Weights of a small model that predicts escape time at each pixel: 11500 steps.
Rows from block 9 of the encoder of a small model that predicts escape time at each pixel, named by matrix and row number. Rows with one number belong to one neuron. Each number is 500 + 40 x the weight over its row's rms, rounded and kept within 0 to 999. All counts start at 0. Numbers have three digits each.
After each neuron's rows are labels from the 100 images, of 14976, where the neuron reaches its highest value: "strongest on" is what is common among them. Only what is clearly more common there than usual is listed. The data: views of escape-time and Newton fractals. In brackets: how many of the 100.
# fc1: MLP up (encoder.blocks.9.mlp.fc1.weight, 384x192), inputs 96-191
# fc2: MLP down (encoder.blocks.9.mlp.fc2.weight, 192x384, transposed), outputs 96-191

fc1.333:438498548404480503520552511505501455524465417496499548490458566506402511505483433495494504480360503502481514457489484486539472498509569502526476520516452547491551516559474543596550548474498553517458523466572541519499479403483604456527481559469460457442498427494460493508465514487529499492
fc2.333:524482466476574553500534436506571531448531527499488514485494506530568495477452561531505497490609497570541510427545550509453514496539459482553473558514493431541503517501564458526450435568496457505502472555440444578520504580550435467545562483518555455487511503492521478505460490437500508462
strongest on: grey (55); Newton basins of three roots (38)

fc1.203:477534476534501439501478519495537551473536419472528541522494493410524487494479488497601537487574478472524494473505485530467463485471495476471589523567528460503524538519489494468475482414470434480444483489523503450520517557527546552394487547488546420431543527413531498474496479526489490489
fc2.203:498475485493505559513509480498491469504490417494448546464547529431476481438486545500473557554470508514440534507503556496460553642509494524507499518420489527482464468447530557456437520528520546400483479508536471470529478475477517492533543469501562578471485532471457570520506513501494459537
strongest on: pastel (40); Newton basins of five roots (36)

fc1.97:528439452460490569514523450542461520464510581503519532450482543515442548475492547439547498452440453532477440514519537429557565541498459502421499464453472538469506544533496596516520474524530535519544590508543465571578431441443446419523509557487473529528512455486477433446487494542466462512
fc2.97:541535515516529557508478557514484544517531494440522469504543473479565521614598520504505494490625557452538520527492433528519496438449464449485563447542577433520511524447498459419505459472547464493539475534493475486509519557506445488420482471492561503510526538485524558473515499523417508526
strongest on: grey (41); Newton basins of three roots (29)

fc1.53:514465490518508462475531475545470516472593551506442484516404573600566498501509520481502488521527505559542525502483540479486547490474441465463497469483450452537425501569498527509501489533461434503518483538514463539470575509630446563423544510525468500589508485440579522518471519490433501476
fc2.53:474480534547515450462477515524493474475519478516531497556458534551488553553594486494458442513507451509533529540504424491507515403456531468398490522553506447498569491582388532533568507491486498496422514442490491452457552474581482539403435464513515473488467423477517486501472460496436497487
strongest on: quartic Julia set (27)

fc1.28:454435532468524466448510496547552479495536430531464542509452520483506480448513489483460484541533535524533569433521514491439537526540503488565475571485489467479502510497522512532469508509517456534405471467506514479506527491495520453586496419426484560450443411425439437508485468436535496399
fc2.28:485547477497472532537502574517488501516519506504464450485562473483529463517496525578544484502505518467518458476492470544460462460467482466564490536545542458478472554469528505473540513517510471368508477521475508475517497481462484538491488521454537511498503554575488510520556526502538483469
strongest on: tricorn (83)

fc1.195:489498445569510511542457544486512467428512513489489576539499497551563515462418524480556472476590501539532518539542538486488497476513398491515479587515510475521560415457480418484475480534467522532441503555492514555545553535567472549514542513528481456486494518626559472485460478457508469561
fc2.195:530507531483459501504534553517508482563511429451536450468522498464452566520495467458493578486412485479379507476451506442488482569439538510520564442501475506454466537568493600460535531466572526465531542491482508469494505475486556437460455511496508508497508453491437558472537517550496448485
strongest on: cubic Julia set (27)

fc1.219:486529500494512576497528516582489493559484470495511522548384519547489537571484521485474496428418539523495519453484519453543519534544496564412465508464506528497441487487513465460504515511530501538427552452493485476549556458551515507487446512505468466550487481530485488472527508469510529509
fc2.219:461517516486478547508488568624485458518575521493497507546522537573573437556423544435490520441508578530502484514485508473502456505493502481476472462497500553479498495531526451481538523502522489428471523520509547520507551507505508467507608517458467393578498528546483493525516508490532559560
strongest on: dark (66)

fc1.15:463434474482511446444488461594516518478527428520445551491477539519493466420494496504411491521482459624519534457475551499494518535560536491473481482471448502474536490577507511552489489527490485515487506461572537497489517502474548424533507438481506539436499443458474456513450454447545529492
fc2.15:512504455484491482510477477547455472559524452585488498499498508476446450445497534543515518494489476479481507494484475478477515506475542453542432503446513509520493509462457546509527595536483476350487450510554556474483512475462490555520533534484520570486485509489475526537499566542489520488
strongest on: tricorn (72); grey (34)

fc1.308:525391517501505523533543515583519502461520522527426504454483566440556492492552539464521475531515512519537452474543591471476560523494465488456536467521490472470437486531514604526480440506487514511516530496496459496550505464473445497526478478460527564566474436375473529525483503493438431475
fc2.308:519488541522444478494405523409461528518483528434553459519509471463461578572547458511469485532527522413467492563537470469546515531451470485491612432547509522516491476475450567444509470458576515510564546476527501482480486503490518490485428468572473587521549488483473530436512474552486464525
strongest on: sine Julia set (28)

fc1.117:557556532435431505533504464450539486538446510463593465460427477553435502473511431492593560472490438488498520482538510559493425481475468564512473452504530527458511517508506414546503525420455434546436448459404510461503475536472514513522485526472480454499485563490523454518556509468547470477
fc2.117:488488488496466567517440440463488483507477533533499487488525495526470453468426517508472511549466466492463505516522498501509498558523506550488451488463490535479486506498498483503475516517410463375526517470524516469531517510451511529504533475537491553526467548482536460525529511526561533504
strongest on: Newton basins of five roots (43); Newton basins of three roots (33)

fc1.290:528481502504476490474504419535522499504519522523465521521464600535502437452533584476510516520531489516609507441582526494519502498590477476503438573471526553469500493525505540549496534597491427527433515571498488526490542481535528517600502555399447577461491464509495464484477509439443530494
fc2.290:573528478463497532524578482446499490520406500523488497511512525458456476517556484536515587492474487470509495425546528497488505452512534533561485577487452491525510484494520523526488528532590586434505506542448480549509453477533486471516490539595505466457504505483503589565505581499455487473
strongest on: quartic Julia set (37); grey (35)

fc1.60:518464500511537514529550479429556512492477501447543522498400428539473512490499457480551532509571460525547601462466509561520478501501508550572556480486504464532508533487516427454388490489500502560488477476440492515561432612574500500473543473526506417552510520492569521489461452513472500596
fc2.60:494548556503439519525494571498498438492518531456564485485577532524505547621485480536492465486425508445455429488502449461519448482448439482504540452542493588450503505511486573497593475461465501467515552525492486476517566445455554496457438519477469461501448485541442507436543511499505410468
strongest on: close-up (51); cubic Julia set (43); Julia set (39)

fc1.144:484463576472508566501549493549482520476509474637482586455495540527494511452517488374549586506456450576535470524451540523556517526484525492420426534461480467454539506528461528564528559472487467504427527463509484466557514414530468558441438561418461474463480497505469453564512537486500487502
fc2.144:524524468511452585485526549503513469522499511443495464502540511537549539554523526494485520476533515475471510472522473499491524520502424511495516542510552385465475558502523520420493501508490519433490543478425419504503526518561465510431500469537536468547471503475504532493564514507490453502
strongest on: tricorn (56); grey (37); dark (35)

fc1.236:449411466495508493452541455554528517462542428517466527466469506509506465472495518539426446533507486579515586461467505513464517518566510468535460511450445480477514532494496487537471490543520485538482468485544507492495532525498550425583526419462509508440481426444488454491453446459525537442
fc2.236:515530462451506515528509486512484485539500460561454460460524485441488464440475535558544534491493456468473468461499510519467496501492530475559433508473516466509468533481533534504507559537496489372556440512510513507509475483437471541509530550486538588468496548530465495521527575497548501453
strongest on: tricorn (66); grey (33)

fc1.61:445511543395500500490549490544485472542489430493470524489453592493462474511529451481506489531367510544508509469493515515535447517507536505513446522505461523453517520598507511607529534517450512508437529466567528468507452399481621486518461540443442468523505428491495486518476520461529535488
fc2.61:524479485484519574497551469537589513456534494481503540468508532567547485466412520522477465490540478574521500411534570470469492548548466506547492554524491469480524493541558479558468431551477436499486518558446495557528554559530476477528533496480522475423501467481478457497488477416534503440
strongest on: Newton basins of three roots (60); pastel (51)

fc1.85:502532558420542552544536458492492495511458460463438493512452527514509531502512504457504528469447447572467494526466581497527435552538563492434466516508462496461507522588490534529541544579519503519498553490508504471539434496555588471454472546483478456458553446503471474513481499486526524509
fc2.85:494480446507531538479456492547528466494592497532584482576495491519540537533471530546475467470582588493491525506512437404470575512463423484554490487489510486561503507448479498456500488458486446449454462501478503522506624535543448455519573458529532491506440447455486464439459490505487477469
strongest on: Newton basins of three roots (41)

fc1.182:494452477519529475497448469528478513434580507482473495481457536490569522434428542473500488514567461563535512553548520483493514469562456512465501523489482536530559453466485454506418419565425500534511494482583487524485488563468477532533571473536536563462515544560564400454466519483567543556
fc2.182:504522499493499557520565530510567547489546477398566476474529475523472510511452425496490502500438521516459526417425510497487431524445541520574599502519471505463514563561535453506486440442541495494531560523475531492523525543499530398477505499531499453458535492493487522480511462503520492467
strongest on: tricorn (46); grey (46)

fc1.0:460430485477462517473548460565504517493523478565456594472463591482476468415525500484505500514453478543531513474477523476495558481540522444544410534473495557494526491473505528603497517533539495517425490450571531525505498433484500456583495546386490532442462478494477465481442503506501502467
fc2.0:538520491459489545471522516500538434519471496454489461458547518537538529549512512530477557492510490476490493418555502540476512544506451529504488497492500398469450522540557538452476489523488536414533519531420401514492507520532464486490529481563545489523468506468489540474567535453517463486
strongest on: tricorn (65)

fc1.131:563490463545503530545428439532495550441584550490486525517509553548561514460464524459535431506571482544538482559546479460522505425490420490448508534527526518499552461489475474493515380493415424540525498485545477564537557557512457552433515498542513491454510514507554470529432490511449477553
fc2.131:464536542483506521487568547500542399515506440486535513415548502490424555519448439492483542482432472465454475442507508492504494541505498548550541482498472551462543488537549568521500514461533609494505553448495501503502433444418520523451424505483459516454437501495438583468515508479520424474
strongest on: cubic Julia set (33)

fc1.145:470504510509507550463614512499546478524470483551493522453536480503466492515512493524459554512439479541464471434456574504517481541556519497531511447501505558449515521543548599532533542491533535533526554481475513499537462452448554449481467513463433478519477494521423522482527523493479458452
fc2.145:475530503499475572535544569513544542461445486479484510439562449448519485500437462528521513492438457518451432466468580519482449559514509511525542467521493510412497464504592528521522472461554529555553483423449551536554468481426498488454423525512491485443494530544427497529520488479603440435
strongest on: cubic Julia set (27)

fc1.76:451515575491505467481507558529537495549467497426479464501577480544509543575475444468419508513448498546530498463473527554474440515512510552480477458510503459453469488574538514477571489506533536500450554498448493442426479524548510481483482513449518436519516455546460500443543460400543508471
fc2.76:482533512475503487513478553581515429523554465513482497525496551497487512533509496498523493468457496483495471487501421461506493463483490475494458524529522520475540498508443542514576504512476546598446517451517486484504517443505497500473520544431503487478416482528463486483509509482537486482
strongest on: Julia set (28)

fc1.327:502489503521488590539550528519494470512450480432488534535461544559462563459516454467529469462480448568520547535415532503523493517514589543441501540491512496487537508561457519488535551518550533521454558504495503480586461475591588452528503564466487492456529423525497499498551461487465545533
fc2.327:522481473474512535487470502597512526520590557555554461583502465496546487564431570476492542460571601539486520484474490459493526526455433503511471447475506469563453492461496483434513495520547478472485518520431480520506529569570408393508539481504518417594509480496490507493479498503505517511
strongest on: tricorn (36); grey (35)

fc1.314:486492498486475541488480490433556524487507493463507485535414473485445495507477441499544540521439453482461592489523514467483533536492453520548510553530529482456530553479485475526441457423511417540360477446440528482510572502536480557458467551471565456486507522433523468478477486476527418513
fc2.314:544524441496481516500445518478496503560457487421420463499526536505526448449486521539469518548453438466528493451543529517469480560524487560551460544472542464445435477528496521481489520595478511491528543539504471442483491493501544498554534517484530531485507524510499459498609528453564508499
strongest on: pastel (39); cubic Julia set (36); Julia set (25)

fc1.109:500539553507523529527557506425566437512404493490520462505420457529451533552500372486488510484466420446559517487529487479552527526553544664516497507509530509505558457547521510514460483495510535521448566432431497514498395482526500512470449529482428496490436471483491490484515448434555500497
fc2.109:510530507496490479493491517457510415508449490557466453565470518506508538556571524506495507470533446474486473533562412449535528451522508530419411605527517406495498514539455584477551536510469539508474495455422398504482480423577465600437491528521511477531430458522485498524538516499522476489
strongest on: tricorn (36); grey (33)

fc1.360:468533505518516473445576511525507488505476520486458559481453560574467513401470464431499529527481511572574575503463533538496461488534503586475474499532504536555477474527550421480373515504470513516459493482542505516462484566458489515494520495492452523536517527470573513487471483449516501514
fc2.360:438533432500481470485520528583490445522506462526480529490518520529481432445395554503495523489479549520526506454496445534470451499522490516528415592465470530501498498438522448487498541539467582474460495530514531494471511498460519490580568509483505488501478527523515567522518524488528546509
strongest on: Newton basins of three roots (61); dark (41)

fc1.243:480520486528546459485515510520517474459454478554547492473486489507569517540509521490558489430540413486507491545525461525484479485449501536436439487525512425482514510550494433516410511445469458555489437436474491497535495521379427583396476482490588421472438493475547493546441478483550452511
fc2.243:492490495515474509447531463512466487499462528550481530406560485505447457419517558487473549500521533506498461517519553553502515548548521524448510421439482570524500458465577500510406526526546563458549472494573508530494423517349480529554489462504449643541534560480492596532499505509502516540
strongest on: pastel (44); cubic Julia set (28)

fc1.291:532517587523518480539521518521508470549542413499503472538462490306555501506471506487491531507493504492544498451503481463482505464439503482518535490532524486533491568439491549503436482427464463530514456524527544492529516545551523555460459475519517525511486515403537625516453493547454480558
fc2.291:519499512507531521503476487484480499500481427493459516539524481329511524467590490521483525542539528509481498540513528483548550561519539544470519492478499485518482449437534572430463479450585553462555469477536466505524466496484488483541485474557549617422508483451419536501477484506453485496
strongest on: Newton basins of five roots (42); Newton basins of three roots (29)

fc1.364:490487521408527567515553465592480555462547494524449561455450560490479475441508523463517520517477465578533527442455598504518471556518512475483435506467469510512465521504546499551496486499508424555529535506560528529543469441461515484512486573469511492428561509468487478533489507478523535456
fc2.364:543528474482448571481458504508498453538492516474488449501547507533534535539542552520471529482521514455467463514556459489529543542492439513483487446511550413486459542497527543441494502496452503399546504510488426507508546518518450502444543475546539538534457499460483473465580527494514459514
strongest on: tricorn (54)

fc1.234:516522499494526485432532508568449548461515546560444574495525566492522520439545502412495505454519473588446440543457542475503513430498490433447556483513509490478548493573518534563527467445457475527516478386573496573511540490463460489387515519531483471530494512519501507532477506518457454512
fc2.234:501522493467520509476572503505543446542474430488485480413523483480434548465476503537493601506493422487475509421510546569439505555530526551519490509459479454485479501529568582470468559544548606519528505513450471483492431505465489532497482495565508547509493512480469622493515529476510472463
strongest on: cubic Julia set (35); Julia set (28)

fc1.294:462523544415491468506543513502489434525475404494501521489449555486419485543472425531530506492368462482469506419516510456530474521494530504544466523516468566467539504522494564605534528466503532505459533448534520514472448379460580476495463575435434488458467450482439509493485548485542474478
fc2.294:516486462515550563527502482495551544412529545472511531470517496533587504498489522533526438491606493534548484480551521510473510455508446479567533527567502453511534504484558438531466404520484408523522456544478499597546535565493458519517541480521544479463506518516534455489437477465482487467
strongest on: Newton basins of three roots (55); pastel (52)

fc1.42:514487526453517604518455487513530475545495474453520514516430498626430526562511511569506482484473535511506599453479505560456500516460470558543458445507533572516515499524450469559575489520509561539393504499478495428542485477577495494512486495459503407542458478485503538479540454479438485542
fc2.42:532481471475438526506484529586531528494599588478531510590470548539518494483395494516498473468454527511532496454488502443464498461478424512564508509528517588509507498505466425540509468505512432470446541508494537514509650566553467440541584501495490448499493497510543357497480492472516495456
strongest on: dark (40); grey (36)

fc1.116:544536573478532516540471538494493518526462434493499543535448521357506504529566467530517562509505499435523564480546473475549546478472534516539520494534520515514470523410476544443458482437556477508484476537538491505536527508567527547481431499463541527445480492440495555507491475515438441553
fc2.116:495521563509567528521488532480463482517504372453469557535516522398521496506550459495498519550507511522516547535489487489524491490491549486472498545520501485500515453419492497462488497434520521467507463499566512459509447472514522511471471494495566484411502499475491591531466501529425510551
strongest on: Newton basins of five roots (46)

fc1.24:482446507472506553475535491557526489472595478454504527451482537535461523436440531513464500522549540540498545486488488510441545496552486468550551522470476565591507543462521461484378485517513484523489493551578496518520560584465456474566557422505530570500505529450540530451449449506473554512
fc2.24:502489459443519531491573458511532540475507449517460561412507518497479475390471508524535554497514460534487510429514580563451512479516512476540505468479459517515534497496569448581434467516489537471533430496543522561509413534436436481512551512501545579444528576481522564544482537477521500464
strongest on: Julia set (51)

fc1.119:479522537383510514511547464513460464548471480494480509478449549502468486498511487485520532509462517587497505524430536538505393508517526464444475500385461488511540508536480474524556524586470543545518515499535539441532421495484541492519526526515533456526571524464514498562498549476497603484
fc2.119:504471430506501602509507434526543500499516446548461529504483535522525487389483520476493538493555507521512546480568564495448571521541468569534452535475503459521479517487538480523410512498456474409460470494498502543543598539535468498523570474556503537490449498452524494546473529455509502476
strongest on: dark (57); Newton basins of three roots (53); Newton basins of five roots (36)

fc1.92:543455487530518487543466491514516511409595589497486564492452547522519529442480513496554433500585489572490510521537504501510603464536463445495485507478521509537468469496476434506419439515447558550508469542556431530511486567583378510529547450497552504515477490473558454478454462528449518550
fc2.92:494507532493506561469522555582567467474548478411571494444550484524495552542422436500473508481458473505457510449467517485474484553463464505506563442513478484442494532548544496488473450439487502506531561414452491489505522526468506486446461460507508433486482476462472503448516478496534429473
strongest on: Julia set (42); grey (40); cubic Julia set (27)